Weights of a small image denoising model: activation relu.
Rows from block 2, named by matrix and row number. Rows with one number belong to one channel. Each number is 500 + 50 x the weight over its row's rms, rounded and kept within 0 to 999. All counts start at 0. Numbers have three digits each. After the name is the row's rms in percent of the matrix's.
# convs0: first 3x3 conv (model.mid.0.convs.0.weight, 192x192x3x3), inputs 60-71, a 3x3 kernel for each
# convs1: second 3x3 conv (model.mid.0.convs.1.weight, 192x192x3x3, transposed), outputs 60-71, a 3x3 kernel for each
convs0.114 101:486395504519617476440601473524499501519535599486516473505478506469408403534584555430405483487448417418462466492428504473441450514377423533559528443518470518515501521539430478443490475449440451470493510422412517407462497553482474544469429464445531532467443428488475448550545550486452587522480473474510505539474616574460440457
convs0.115 106:488501449530598574523625530502534456484543474512488481508475523480489490519506484501511561454447506476508556499490465548507460527519445497411444499449402540449479563497460521522457522483484503501500527513543521492518550574510485526463492570475536468485525322482446427510509468477452511538562581541477578504473577503479501466
convs0.116 095:484537544456578486481540499450377430489404373567510446524531566442526580442495489467447490551385604554448451515488491464522467498506577495545414574462392460531532507391513519497502517532501515543494476489499497564521578538450466512428471520401458543438439491452488488508489492484377489548490458504448456480612388388580493421
convs0.117 095:526595551591664601528560560548602576509631607519545538405364444460413436460505528472484537482482617461605568496489459558605495463538443502521541524607569530515464503518556532534509513501511493485471535516548556514544534490529502387540477428468481520418482483506519582499562590543567509555537452483557425570608580552571562564
convs0.118 104:444515492611527556500489535560568490498465564495578565406327601533321379581512457493506483407464501469521507462483547563448559407413524483479476426438401440493460493525485479602501524582531505512446514534513504497491574534508517354539522541444504517471460580554520447473506492503480430468402427443454533516507443397474458487
convs0.119 108:551565487537545526449564507466507501519480396501612537512557433512348588495519371485507493554569509493445490446495406483510444472482406531500463504503480519477502498564515479507512521540444399446386445415353461461416496489438501470556386471509584504565495549486574573595495438422575458529557491525514538458463487537453408523
convs0.120 091:517511485473555491575684546641586520503489481487512511511529446501570525445503481494440467660487409481491538510525571557562539441543556494510569653641644582534551510530510483521587512471450473457515492494541458536518419461403497576501511601544500500453447478482510465500500594535533561524553616535509424486586565519517562497
convs0.121 093:536499524538485445593546571506470461422386479536429370468558478370427448547554506485508507469437543523521608531575478489570517502439444506598470481548571447511435538500560551511476428412408449497485474481514518509473536512523502549508485590454506498416465417380486504449474416424456553579480575492503435424535544497408440490
convs0.122 111:512506445445556559377543580474505419401574571472425433525521535534596614500538576457466493511534520501467511596482406490450512498463357446492544514447530543439539488529501485529599483460534428457414490464414511510428493515462594515362593621392465463529464483481449479464524505480520458407569448393459503458396523559425426522
convs0.123 102:530484515517376366494470471529491412516538473491512465542551529596535484591551576444526492461439610437461435519482545462424527565471437472484458470449479481510464530479433580526431435473457585502471564489481494521515495496478475591518506504462540468482573518504482547489454504552463609549453528486447467489562460397570542479
convs0.124 108:541420432494336423576652607446453465545552452493481410477513459509424514597639672511463462510435468568625590542506508466409484490495491519608568547573474569569538521514572427440546463511431528442469453507485530479420495484516540475515498473560511556513503451514505456456452385438447477462430382438516484451492469529606711641
convs0.125 101:435476464517564422468501489539483472494486531469473486474522508475457492559533501509530460449540537450456474476457477514402499494435473423429506505467505530456488529480498463460530507471468455468465531546440506489431532537512503532440527479461478458547504528498551606481492484462681663136566618393486533451396470427495499476
convs0.126 104:472522493403405431469455449516543471433400344398383441594539483547578612464525591481428515473472468528480502459485490474431459429439442465449485453427512609567527497488485428403424448442445522542520587598496476478493439508501519596491451459463433459486402504474428508482486505471425478479392468471463472479515565482466520511
convs0.127 104:514517501462523518536517465466473487323348472581534494409436454482480486633582588518487500451434406449426381502505530561416492516572470437540509519681615401309415433502473448400425526465402548523516500525511512457503543553530589486574567576518521535512490479503465449457520457488446412428449465456514500544519613571400318389
convs0.128 098:497514521496495476591547461494429452557435402562522520461536442453575578467423459524380381546539357545453481479517479391367453402439544548572600488483532530499487455484528507494402437494474524538502470466473536452527454489452529562501446505475530565524450475600528499460479429492510534536412461478529503408530536459586588466
convs0.129 102:497542437614552593586568468484548569478621562497427456537584501548581458522535455488463439522461407517548521586577493459635413493464463504545468504507392572584533531593598529575589442475495468463487516502507524472493472483508412444509470442435589454491497460501439430413465508468521529406442480483394438458416603491538448468
convs0.130 095:455538458484454431432497428483506496386453469449441529560524486563539389573664486504532468605481451492466391477508433542383402488403418409452394472439563527498456503554483457631578487496594576502555558474509472449470531515542543428542537494456545465467573510445511456511540508490479355484456389550488549481533511402468470461
convs0.131 092:487564563501641593469519506564515516584545541543617563516482517418454586503559560442465500391467524420393518482456479421498518542448472448455437402404349551531566504458505515468448511506445521495492550503518529453504483431476420523381436498400531417470474470460436459474499447449527530428534465394457467517509593643479547498
convs0.132 092:541515530537444498516506538470609501483382413488445399512558441505603413456493463478537537427554529571556500487495458460486483470534394489494529413496529523578598547504530552440496527535396561546525500517495485504494432498477599569498558540492496531583462463599511473525495518490475391468453428504423494479481493471541494554
convs0.133 095:486626507487555505490537511433409522451496557463484533458462459538586454625515540449532568475553452424506439465453455498465512435477422366431386399460428411491446559525497463566496612508565448462479526464524517459490494450496436577624552539460491540497484465481524505420539487553564398454509449448544574581474485549514493431
convs0.134 091:499508441531632578540550595486384467443481520534503417514524494537626555422501528425407371408372503453447495576478433614430570478512430468426386525430436441387422546518579592539485593587487472473556481448476481463472512497492488447447535512385458435523500447534439382438475535457489477489444420335396511532441502489421447546
convs0.135 118:482465446500431447522480491491541537434433451487555466612435358433255610343539676518471525463436531467535419492525463568450441514444517414473462411433417424482570528509560478703602497603448476491474513507496486498510512493436499431492432400502464509532488469483548506490461473522488465447470473468460490475531354454435452541
convs0.136 115:481445539482371539509548567489485529495404540450491517446442418433367488480393394492464461488428489486506526574585563532496424521423441496463481481469450542451533559528503555481495482516454453493494544487534481446453424535503442500528502480472538544508492487507548522567489483545557521500514555521422491470538571556493492496
convs0.137 100:526504581494508553518560541396359402439343418465527549577560453391501561480466409503499525550472555531462542553515554540520538546542497483482411463462368482568558562522515507492445556463466527540493463454455467470539547501496574610549517471447495484483462499510499487548386424469436351460533523454430442531416528558474577546
convs0.138 098:332361434443438490523514530462599487471465491539492531565568490516543622603518536473496355498505462392481498441511485495597552428485571565536520576435471504470481514461467467389464484410525465532490505409525452448493508548516455483542519485492487494466458442486459498423546495514480481494475454527455434500522480493515505450
convs0.139 094:511493512534485525461489542502494468648608486615593543523531532467487407489519482465492491507545583524552596518551543518529468458459483524500627394432453464509471558416506669601481527595490478460462514511496530548504452499455413474531401468473471499531492504488488524512450518531472502540452464504529538571403399527555484568
convs0.140 102:461522471401493552375432444522553507489496465553521539455436546508534528543514580414482504411540574518539551494534474486481484515619497501520565497463495521518494474523553504497474587487496515498512484432483510511491489499502371494557512515481507433514546699592459585628455492529423505549459424483447452535476485474470479499
convs0.141 089:482468425526499481499540456518480482487525486391407408493477562603525579591602645487482478489591477523554466395456401497423457447496475554559543462437427458497550470431384359443393360509484514458499539512501504526541477568460536550488479547559447426509498521467501546495487522465509529490507457501504479476556469431493417429
convs0.142 103:503487492526485465479443541518566561531491470463513546534597538607551559621631561520505515521496533520481580491538555431429432544526528435454401617569540557587561580584547540500527519507542498488509543523481477460462456485461468491468588619541528462424472462476478452497453488480483462489471549521540458527605530575635559564
convs0.143 096:390492519518594577531534542510547512459567571508524523477542471601468518506547461528571624583593589401478460521560574598546568468521508486563500463473440450522558549489341429369475528536477394496454390469450509461472469506510525560441485504515517513473500401462461500458554566540482651592553486462443453474516425460579466481
convs0.144 107:463430471536475461503505515507493551489479476480506479523460525491452515518555524551512483510452403481549518505506456576453436507432398388438448464603475468537489544477470496459481501503515444382430430418427491468480494554551532577491464535438472500473439439508507567523546544493545515491504567509452487508537626597531447466
convs0.145 094:459436429470539582488532555423495384481491483471430477522567544504499521518565473557483461539491358533498477532539457490556499500416486432458446495465448423449463523563492476571417503484537467523533490497504520513516524525522534476525560547546527583547568542527524449477515513505463455473495516489513526444500533502460492416
convs0.146 110:470563564535503488537447418470560428481451454467447354475432545521445516526568573528506507472496491435427457476508470536523521433496399441460533372397460445419448376541525435551456456470414472472459428441474415421464454496455424462622489481537537494468443469481449383457464470524457448482446467457567543586553451464534430492
convs0.147 100:431487493485507490583571597580471414535502519519577580431500406471431393405485476511541518490413499503501546515533521479404448489502438588512487535389378402370431523462471570530574457526531568514500566515568533544478470502478484449400460500468546541507510581587503434427523469482497518482492514516457514419464512600537523505
convs0.148 116:545516441515591485516502565551524463533512477581470477510509516495523506487558508477472482360560401474558462498462497517511517470476534505497488629473506515503592497489512592553576551510516459514517438434511417471471474474494453480527500495558460490531459497510478443492538504503745458356532450431457506515468591575456576523
convs0.149 112:492523484484528496536472459429487494476495459495459499617499528542404458456483466440446405514437413523450522496542536571452442590511493585455520550434539436450531495531420388566540513500476527477494464442478483468490400462487395498407526536529518464538536514473503528487504486585479545492437490533501476457533432400472468505
convs0.150 091:626528448548493441572588427529534512510637646462457611472513522399402388442455432497508551514457510472483525446410510521424505507460532448528460514536501529503494425490555519527564477453573474509498502536523483498521450542497487438457478487442481522441532462466528551526524430502499475467536526504458470509479463421556579506
convs0.151 106:477486526535412550460461527540570529467467507506505488431506505545422505488491496421533518466631543484476503486530490495444493562504532470461549476465517463467480439502515424381478437409454506489518483549500537498468466460442505488414473490450527482517502506457467525546505538498507478554523533459578515474611451448459523463
convs0.152 091:499523532494509493488527525554601549612507521581537512468439521455396502518504524484489427520500437491498465564454538501484488431507474500510503492576546482492536566581589515654495528488491474528481514502543472391506421491477427497563482521525478459470491431503491447426502459547413414479458428513490428488511504513438446441
convs0.153 102:569555495473504460404457433485542488493474544576526493440518465439571532386413402491442499447440507500471472480486485470442489428426443520564608632688592573538533478492469512483472457393430512545523515555506452454434472534486461462503378464483538556439486559488530524500452512460473567503473473485509507455538474447472517451
convs0.154 093:513494576490488500506477579546573534538576546528547501511503506511509483454519513457466538289481717516542574445481466521549495486472549491492494469541488508532538542491444621521456477479502540492533489478491489465452471420452485453400561524509493473487464496459473511521407616499653627624434497318451419345474501396504534479
convs0.155 106:503530474471564584457556612564537581580462544532479482459539441456594645482284457455515485497552536559499570523440447517418492533483500532589475506483461470514424541617512484498585520492489488556536433518482486432417522479403480506508541439527541469547536528428514569507475467490528552518468447443490578569445482575534529536
convs0.156 096:491375416415372399560540501524547473531522585454555548575575521574571595468459389493502536472483500504506504467514490459467561480412468501495508511534502539511453488566460605609550516501519573482421558528471503533503469424439536549512503472499473498491534484490566518518505589511568579541549468573466466531430370456520508528
convs0.157 102:419419400565457263553402396469500456511535461477481494484496528353502565449484493520518568471480444527540492446509485460505434467490488528503469475470503440478462483493490416446546581461541551562530553591539480518540499545538410505510426560484443415445525346451405381438470624462571568449469519498555505505564512458483551489
convs0.158 094:461445413561567525486528543466491455576671565537539464496525546608473539488474474453497518434465484496440400470481432473559478554548505545547581415408495537492508521528608425466528467466463497525543492554498527590573472489554440439542444460552499429457493423483486473511452488449467545486438430516445436448508459489477451462
convs0.159 099:481562470550575538457388472491547530573351462504441394465533462476597665466505536537524520487489492472422490506487475518424500449450432499452455466435483451390379577579509632524411557487438512500529474489588541529501538533480506560455459471457504542455463552425413482497444441455460437472452398401489570511486496473496622480
convs0.160 112:549503474515500455433403475432417442467466433373362435449511496506476509528562513489472485507416539555410529480419492481451402500435473471506489481507512500496495465521522442492564396424479532500531526545442502509470493532522433483493552396463467444496466506423383466476497427457423436495481452528553523552606517571521648483
convs0.161 107:476431479459392457484489542517570560495440490528580535416543469474529495465440471432440513428449496469482501448516499437532511461454483533454499527458448491509486473407476444344405480484518502465480499457402486458526462512470515794483460452449515474465501487491497578568463482448465553490506533506455440460501388516485527585
convs0.162 095:460418482498499498500449442530532542465473564496465536452595605552453485533521489498537569566490464548553489457548499479520538449507550440595476449490505513524478523521500434595571498515497513588475602511507487393450535608514507542507505486537495507458537522495561555544577693468426386464411328453485504446517552516549515515
convs0.163 094:498501502500443506473482494479492451535479598464512547429485487496478352572504441547489516529446582556460508458446475478361462431511472478548493558544418470563475437448520585514507620638544550529552447534504560495489532498518517529483483499482516470559491590564534389530511433503478511560523569546512528488509508508483549515
convs0.164 094:471537509449477464487522421574460372458432544557599499429452480542517545513504480558466542507482373513495454495467489417463499410395494451562492478505548416392447532402490491550482482553532416541558478539530433512513508507498505502427515463504487543493495524580503550564501528504457482521447476524453389409444520474529543443
convs0.165 106:360435441404561452438479448514626515570623527485542526508433451486445448526516544493494463559371471510497457534638486525579543545479491550478467551489484520503461529519487560531491553496488535533535478524508467483488490546521450519498547459503520545499495563514506618522444585484507696535513545481495525503442581500435510451
convs0.166 092:470404422543559562507537529543570544555497497496620549490427427497553527533522461521436439455534415517544473454525443547470422517468452411473442352501541320476512577521416501494487585472526434475434475569477456578508483521451416455468569578540502471458552479505491532498496539559464524501461553510532485480484476457589456477
convs0.167 097:540525537583525545529520537459469484582522457460534546436437580466433534560472604514488477494487429489463409577588459513560383468524470423444464449490486432416427518430509543469572488478505506433506504478522479430490551525621452462585472478539495486444443449511502462494524549528403411508452462592468406476522578520416414468
convs0.168 097:535489530519482558514493525434407513511538583544525411524524468523419436528521523544555558465418495481494527526515568520584527543529451556492447597528447499441521472497467550610636517544529576531522519491469493558444531475495443487437469520501475447497523485456465516488548538443473611487545576428449479483516476418460466467
convs0.169 101:573533505482562592512455547500604546595509633523546584485531503535549580461519467446523517481392436481468431471420517500508461476451475435511470515486514521472485515542524517496506480556458508480513479514506494560525446453460488599420492624476475516531514450460536462470424484522401540530396449506463494524420258494465435463
convs0.170 089:469439527353453573442493496459463563438328491440462412577464523563674497503404451482436494463360449549546424474556518504471518542541536560573546504511461474401460489529485610413432537460495486545543532509512464410491421455498487492534501534424598486473473479533498534457445460453453519568502512545492430491468475538529466543
convs0.171 110:467443476423508470528518445477522481478466529496498496432508562523530535529474511504544544499448515482495503552509516513507486505509509467518571508495471524495511541462581584505545504510512499475519522473507499470508500520505496547505511544504523511495549531532468505524535527432606498372477475502412459546457468526506505550
convs0.172 101:502543546537545537531496507504501539452400406387452566510533531504626592516570476509530516492517510475393508455491432576522402447501571481493522415465411483474410550535546536518568527488498543511519572558593480445528457464487562558458545480440502470496482501452470483497508479538507537570490444480438515479498563470397378473
convs0.173 088:570529473534549618587475502431476558376485572544515476540509488490467451570424479532487467529611479489533462496550466456417447514489478584411524519436455568652535471613508394523579563594588451467501485504516540467459533478496461524394498503588495480511581523508496425499496401472426400545438491512574560419578537450537457413
convs0.174 102:478465501483446501501527528473487524460363336501492451514435459484536459547464498545406513508578540522477499482438490540445439470490584500533478525500521496430469575569577564518519451507489533514477426533450503458429522523455525497458501545566515549491494401467502417476454473453454436485435461483516570499386477502463505541
convs1.114 092:546539552477480493585570465433499435435457489489420434518516478531538535532531493492522508498561549469562524532571560532494438495541487582571578645602604665587564497531503566541470508531537459533521575553525545553509525594565478582584553595553586561515566553538531571527487490497472566570525463492531542569542540507482466480
convs1.115 097:549589534558557528532544538534490466496434508458448493484479497457520559487494550501428429437340285515479476579479506554402482539500545467433493457429501489428482482489496484491546483462518545524524466434474474432437543467492504576523476411481512549539426436531476470520553607516624588510584638619494466487455428496475478502
convs1.116 097:508495468462497530515503555565517500544521526555539530608608602555621626588618608515502552601436641499418458498491507508498463469489521523522510497525477412480441533487443526483479551417455416450468408405405397418400543488498543518492466458450411435474418438462366437381537496471477474497469524506516508496435515495394473462
convs1.117 106:536480514497452487527531517446441407431457459445471463426364439475445474507472466418480529406472555448508468466432425551441451516534467446411437452446487514506582494525480414530477519555567414352409501465384462461414499591489517509515564518522404394394430480438492490465478457469478443434428459493483441502454486521502538527
convs1.118 101:437510489485417555524638587476493499526419488496503472620586589566535587459431495464465568550507465553547516443471501472460488462473472465473524430463458395447424487482453486439462508475452529461482489469402508482490483433482540529484497528530503523521514499590523516540519576566476483526471538549586553540468601519515513488
convs1.119 098:525464478527562451548526466460406401547564487468496488557599569575596572522632567491520476447500535544566492594569500588593495536538517465473431395439461425421410464490465538438431457486488504494451462495476489471517538517585578477575558549525473417429432429463488408443530552534459536481473450491489575543485516494569540569
convs1.120 093:492533486427484503427470472457510528509484475468441388399390455465495491496465481482527555747499389545539551433483453555475550545479464500496513493510528536548532524546483447523551505581572405367454477444496501468488476434472483454449498452470459421495476461504527493462526469522401428418435444455497439475428410433439483482
convs1.121 090:542472505464430482543479503543591546504502578518585595534505486435490545457490514399479460421469617411443475446436493507481501421422454567577584535571570451430465468543526453474437485523438403472463430437475499529485537453446496412441501468434509503563583591497511508444499494467475494462438436431561537623509548543507416497
convs1.122 103:587554516577592537523548496453477447533549476460417390391392410345369339441435401469486553494470515534555550512559526529508568507522435429461484490488458479476515491488520454512434516541527533597570609611612584564547448537496539586537493481501484504507563591533548567581521511494556548498533538534467528531553590594558571549
convs1.123 097:511465453508571484479521475527496517594522498530490530507500537577488424496429388482517596442444604462464546550538515466504454480503499540514542561459425527488472566467472450483471485520511502480510566432473499525499542514492505489416555527482470514536581527422562522480460458496495509476493501472583570497669582467562547473
convs1.124 096:438415408534508563579539541579723614505465498432425468604659580517535519484500564588619555541631542543583528460449495563484529504537509550498465544474438447519500489510513451453422438510513589644609610603611576583570493468503503517532543567549528619571531545484571548551509523541514451476526466527609677560606555502493503530
convs1.125 102:449494460418449484441488521545501545557447500555495494506506476541507472567498517510477519469366484503484505507514465492609446478501510546554521498499474491547515578472466488432481503477542470475477517522456520520573527434492534415504488470488494525555570537503551520559471540558388443481517479464520512500522467423534491472
convs1.126 106:514497534614664597527518532538519519514539578482503542489517532440553544459472430507509500543484482505499505471440478534462492494502537458452443406483478446464430495489465429447474482460469584531498521488553514559579499477500511566511545528502526524525483529526481586517462475527544526481463444447456541490494608537529509452
convs1.127 100:435454475467450471447440452579540574603586608500534548594565571569711612628632616513496466480487430480474441515509536536503503482398442527516468392380430401447446539544527492360539481444532423399430410432458450471536476436444464333409459395459444405423470467438479516495479481489538554539529521494522548585518509486589618572
convs1.128 093:528508421548479417487443495489467529522536529552546551495473506539584489409457494503476480509467492500455477512494481470493491554477441601559566593527624526538553600521517516443503464471479482457491519512469418498496482469520514534454556510494591577520517481536510514512467445497424419484487511544506507506532492459492473513
convs1.129 093:455512510452494535488469469438448448471634509426512473518501502458396419479505478574522478601448429518489499578535524606509486463493560474423436497492455498505493498487508446483553514465483520495429569507452521527469519492487564512513480535512523547580499482537510513508540535500542570484497521531539527470595571584529562573
convs1.130 102:513545524464472514522550525497581577557611581520498481491491474546560536579570541537520455486479446527502454486486492498476520501493546548514554565595618640642560553469467473440484537502501455449488381416451445470467472477533498420552477451510556502506490523506553466434491431471508395429516439472565558541497494518495541468
convs1.131 097:527503495447501464461495538489453505490521533498474432448452514446506564472492529424514506415513549399511585459508503438490413475493482537572526581592595593597577533474471473542462492526505436462496579472495458462452466477486408464511427560468467501473591558546540552515428433389456456478556532470569522601562496543578578550
convs1.132 100:490454502537504529546519510547619545484530502435388443504487463438343430493473484467516510429554513470494518484506512433484540533507471486438500445484510386421449545571532523641514498557556462535544491479463492490505478441464473529496436431479439484458553601523468530524539501499508489507480497433506455509512526459483472446
convs1.133 097:508473466544430456522480519474505512444569536424492529463477434530544568425490482480506482458535451471537477481521594444460504457505515469515551460417474451394447565535557603499540501507475558593535506535563479515553475431538419383551478497526550499523483506527545516515514537526471520568477519585577525532435524596467486527
convs1.134 090:502571550470457516529513509562559504497522504532482454467467478447398442446373346498488526460601593513504501488461517460468530573494511490543512528515466544514517539509560551548494518576614521548533504514470469470575484479409451550518515564497527590496443481495504503507508575509563589474388429387483517485504506514508521528
convs1.135 117:486469478468469540483504508532577508517573455508557543582481459449369403446391561477480482458547503474512474489443492506519536522508496469579528565525568536559580520460498486606464455493441483503468466468550470451525488470553499468520489503485551612493554484509532541548503535490534472542481451460562518546537516485547535493
convs1.136 079:464499462384478438455496500517536566577608592516582574552593533548668641553588540514493403479547394502496569521582524514556559516520499488508464518565484542515510485461518511508459525504457444454434509502469458465534559536488460560512506524532482520450510526487481465470465448535471464527533533569519522481460519525508514540
convs1.137 095:566451519548439545505499564618614563624565454528490490521486520452409426456396441509509456464528469469535478466506521464451530420463437528451468459406424420397495617542588573637599604635624474544543447571543490486535431460501477484502494569486557579509469494481472517514492474496559529510522515525490502511453486458479453452
convs1.138 089:517535502428442509457506520499463446473446485484435500459450413476481568451429457534499478589458425590506414428568585475496492514541559462469424487464453446482464532555556482538504589540599454566525500489534545544504495450416468505475484496477411468453509511519521549593509556539482546488527497552438415396428451445454448479
convs1.139 111:552486547513487522512509534478493440478483488472474498508500507560541517589548524475509499382509493462485491516493551487466436559569574419454411382448420391415402459505469449512493480473460519511494534557446495573572514526563496534536522543546506517518455514522462516504492502514580477520549498485518533508560587549456513494
convs1.140 092:481419450471429422473467492455496502457554488479543495484462480459518521458511551497521500509525511486492525437383465528479486511441425450465505497492528518552538506483535506417414481557517499483457522516561517551569493406501588513509531576548482524545466528640522532600521569468565505419514522502435487517447526529433490458
convs1.141 103:449476499501468500481474461504517514509465483463452465470448492464387409421393414507535534482468531532444499471522546538566524562580545505467459484431495465427421507491491526575544503589544460521502485427410515427459475480540616445478540599523487482443499443450455539512509567551527502542519500517516509512468479425453486503
convs1.142 093:405466406472479432503487451515537472512555474478451477537551501497561445456491500452500560462484511522540539468481519534486489531520495467451460453450440468441502407400400465454390470383380634643627657627600578573568512468589528545536497585586513515493529536443504551494528572598535545549549532558557579522539593549562622520
convs1.143 089:545505498513560542480490487414497411439486513487522483477523540537560512544506500529482478571457641479514601469495489398430469570510566486491488493437493537520479556528490425435401555494434503538521459461528499562532564502436470520466477527489535556532615580525538546486545531481474463453449452431526520461519573544543516487
convs1.144 106:455515482479440440456441521516506499510519498498547510494480489524492510522504508543519568547561508508481494501499469552571508542507467426377428396413328367391372463446494538573508552524511453534542544588626559569484443426470411533501444502437486529485435433471510509539486510555487544492538436470532536542520586547546538528
convs1.145 098:436400475431446512531506502518624566543567548597567544612598592592599525617518542600513518635523472532473467534482487550438530524498521473489509448413462490456539461482501497502475465451398527497502488449405410453480440417450397421471445449449543513472448435465430406437526514522497550585523497484511508521507479460517465472
convs1.146 102:455455462461453488533487518507492528499451530522471497568530567622552577625625579557523478544506513506523531393403416449426422460466487539600566577574510572537578443485527474502477445424416449457545515472496484497569440450549448452509511485487335375418336442410366390332422500478525558531489519518437533451473477406441409413
convs1.147 097:516517541473424451477490545427427454478486452523555479462438422511506497515488498479485502498510570492588494475477507490517580426487609543525510475517466500501394511540527593541403556504574484420454584550453484517466506430537440449544505471471586541499481483450552461505520488524486460547470513454481434419403408441440447484
convs1.148 099:583548492534509509507453437516511508509539500525514539499466440474486482503534506286442371042385172544492501502482443384447527509486464529507551545492506495507510519513527524548570498532483474481500439392434482439435540492448486503454476499464495478495522486459518523500504476545616534610468487504482422405510485455527512468
convs1.149 107:479454492487497548490492525516488489474521550528525504451489464396437497460353312524498554534468533486481535455487460527477425430500499454478475441453461489454443443441459341423464579536484633594565542532554538553511513458463582578618528503540513503521587510473509536580590505566583513607509504498490510516551551498584540464
convs1.150 095:521459416546509491527474463459528528437444499517518559497572533508557530461428409487506551548509554503475502514549554524549518545530492461515491527523466435483457524543457520535496483497492500480544472454492500476525482432428626454393499510467520491499544488528482537502538504569514527526511594539429512494478551505501496504
convs1.151 094:525545497490521488485524494516558483524529401542529465574587507543528505517548492504480437445360398469491555514492438452580393466477505515499455529495423520472440559529506596557496475516463479576544534530405512486490534455390585535419517488425531450500513460474535483501432558499563562581500468484561563499598600465532558491
convs1.152 105:483501491476510469455470481480444479549515513520445476441486505497529560456535525531490481594513484523549479484481467499486534550507474459532468494501588537516480524554537538483437452478505430468459457523443478498434505528501408496516428521512547484451489462467554482397489535541457511476510512495512458498572473517524457499
convs1.153 094:548497540533505543568541536500496471447476522469487539406444409383403471355330358557501458523477496526487524501525473460447520505564437457447462416464470465520453539517538517555547490562576532538496529483494529508498586514520455515521518548546499564577465506519574524566455506481472532505538542530503500515484432512492365448
convs1.154 097:522464501522494537519506537504489501454422474475440464556522500542531507511520492445494570271497871401471689509527571456508455438509449496477477483484471519465501502507527532548444525525412438490470501536480491528452544555464524523484517523495443406441487455483486467507374401398544541578499505459530452478474427439465473462
convs1.155 100:501492513461547494470498465467478510513556489483488500462434451464423418529492508495475481436472481502556476509494476532589558449505531554514527549500501507489544517465453421530492516489455485592502484546633502503504545555480494496546532461518528539505546555572570540574563499492561542519499520541478508491536550572561602508
convs1.156 096:506440408506497452471508493578546556532522513514554544545591544583561553623635561458508570415548593477494530624567555542546522486518543510478507521524527475493534547574545579479516508434530511480469636584462518447363470481458490522562545550429523448499567510487480502480536460576456416509472513485449503451510554490556535542
convs1.157 091:527573508573559491534594542480521489583485521546452519519510548517545475532463448484446392526488337557517498550510568521483521456462516511478483404473425454445424530538535530514662613591566488501481374413481459495461443454485460507456529481518532592610542603586596613582518593480517518525513445493512529488454489469598561531
convs1.158 106:456538523548596505504499485437444489519472463560538499493469483531505436490481467507509530551574535499482508499497399546444496570498545457491476479509485471438477443441525347487551480480479512497495417441481443421472456526442494571556444482496527455467588573525494525520528500547462566519482501518532484542527458500556515543
convs1.159 093:496489461473484486485454462529458471495539449479534475464501405369442468426471388518496475501541501497522526408445479496438515472495466460475429437460483410506442455456492496509463502553494480474462378482498540483490376395478495477440510433459349484519464435535434403446512505522474459488510505521536460451487421483434449503
convs1.160 103:517511494496439455533476441424460478488454557500523498573525522504532550581561550521529523541505517530516508566427586546555473508559570491438518460501491415466450490496505535466424435513398512502404485426460462374401534548505516580489518476542477449503498479506461396492459483455436474415458477469471472460477370524438394436
convs1.161 116:452469404508514441497476529428487474493544486519514443428437449436501427435549393474488503554606521521525573545531512545471528526528537495508474556536485524495538517488493533534520541582532545560559538508467527519513599565602492318463573484616501469487493458522549493573465452481409428512493451515529524513593510541621551597
convs1.162 091:480420469465428471510616595502499563506524560501510568513565521507591550532508539461567514516528463479425386459505563484534577430441453491452478553486456472387454478496540486479510474514558570625538539526483528409420499485473450477469474445493514438478530477508476472475525544531468516490548509538502490517487488532493474507
convs1.163 094:533580545553513511539520493466507472478485504540457459470477435508471448540500525488526486453512550438566467490455457531563527500505542418408433393383488418436459527498514474561483565580541486464498531549520542557526473449532550554469494526471511509509501468577487486534472480504494527568490492490537565538485466581509532589
convs1.164 095:504476457467552526462555506464431503491457546561472446402398470518486492453469420545463439532499518515498508463524522477458393492500426434455492529459510510410435560585555516533553501547529405483516477516624485498518512546592460597538470536471461462560448469530476523496505437426482478530543518500444410489473451472527412476
convs1.165 093:567453483489466413502518460534493518502310455473275471555527573492401510459428480462499527546530450529504547534528526400412483512481406522563537515506521470411448544463531525487463544503526511525549477415483393333401563513451555531430516551449419477494535544509466436509483442464420372464487439489483508516425360504451364441
convs1.166 093:492529515499503491562600542460517460486468386506463465472423468527538464553537506481473491510514487536551526568514484475480504448503567478477448429467397477482409513626540485581595608501526518473524482482476575531487533498523555511527539534480515463504507521489465492543514514535471389470502501483494493463512460481533465415
convs1.167 090:549516470553483479563510571508475493549524546515538512538496515444511528451450494474554470529486516537439482455426447581518526478468513440444450446454517496489515539519486558569491506513527499515506513564559448489437507577536486484495556497480589524494476466501495534512457447482582465539529529492578487566494423541488437484
convs1.168 109:552570523513542497474444497529508475492485508516476491478481504486412509466426515493515546476487481453497468522514486498486522527529499485492422521490478502508510475468453462476454459397405566503548521511536531524466478477489496457468473430459504423484518392421511454440485510480530459426473419486523527537525466550600544600
convs1.169 101:516581518490508470456450497503558522542564538458447531528574562626558617585600607530477464533470459501468490482553547493441549517465499471478563495473539523460507456392469436463513497465502428456445445542409503546456442513488474533466518515500448442462417424465438442413584553480525522448511512531448485477458489501427422417
convs1.170 094:530533521488506507483512520487596435505497478442492520502515453439373491412468446517483490464564490504530394503469453547550548554534564535564551517561537437457395541547452542470495523474514475507537503514546499484511482505529544498497404433503484533508460503523500522549471555497478493497497580496483549558468559565493550534
convs1.171 110:559533518632508543521522558452460500481498512482489479528509461495494555521480502482519480501430409533444441514517494482551528511511529464518498477508496526521491551511482471486466483487469446500493520538536513480455545537497560492550544479486522489527530466461534476471430483500560498498518516530506537539493514523502526504
convs1.172 097:517525546467452492497461484462480486468525522475523483434452484466463498485535488517517491493495530503506503543504552449495527528537527558510465520503520553553495497453480485414424459439524497473452565597498583580532533517521495484503534462519510431455422443387531518447474514478427462415467446434526560543564564533518536458
convs1.173 101:474457464440422441504480453427388441431485531474514529390399421441404474463413433527512509479491564516474528426400489465502397523500446465495495456576475536550519478525524566515547497471520445531490559574567565546492421423448526502509500534485505497479529545549491513507515539489488457450533487452478485468488500526483428476
convs1.174 102:462468469462484546511494538513504489548609506483536550512487455488495470507509550502457508482451526462468504509426428557593607519554516463474458505500493540509479467487538490474508492502437547538474571661557498526484519538467532613541532582529514540543511464473474472485518465438523528498562525481520537519597600541522581540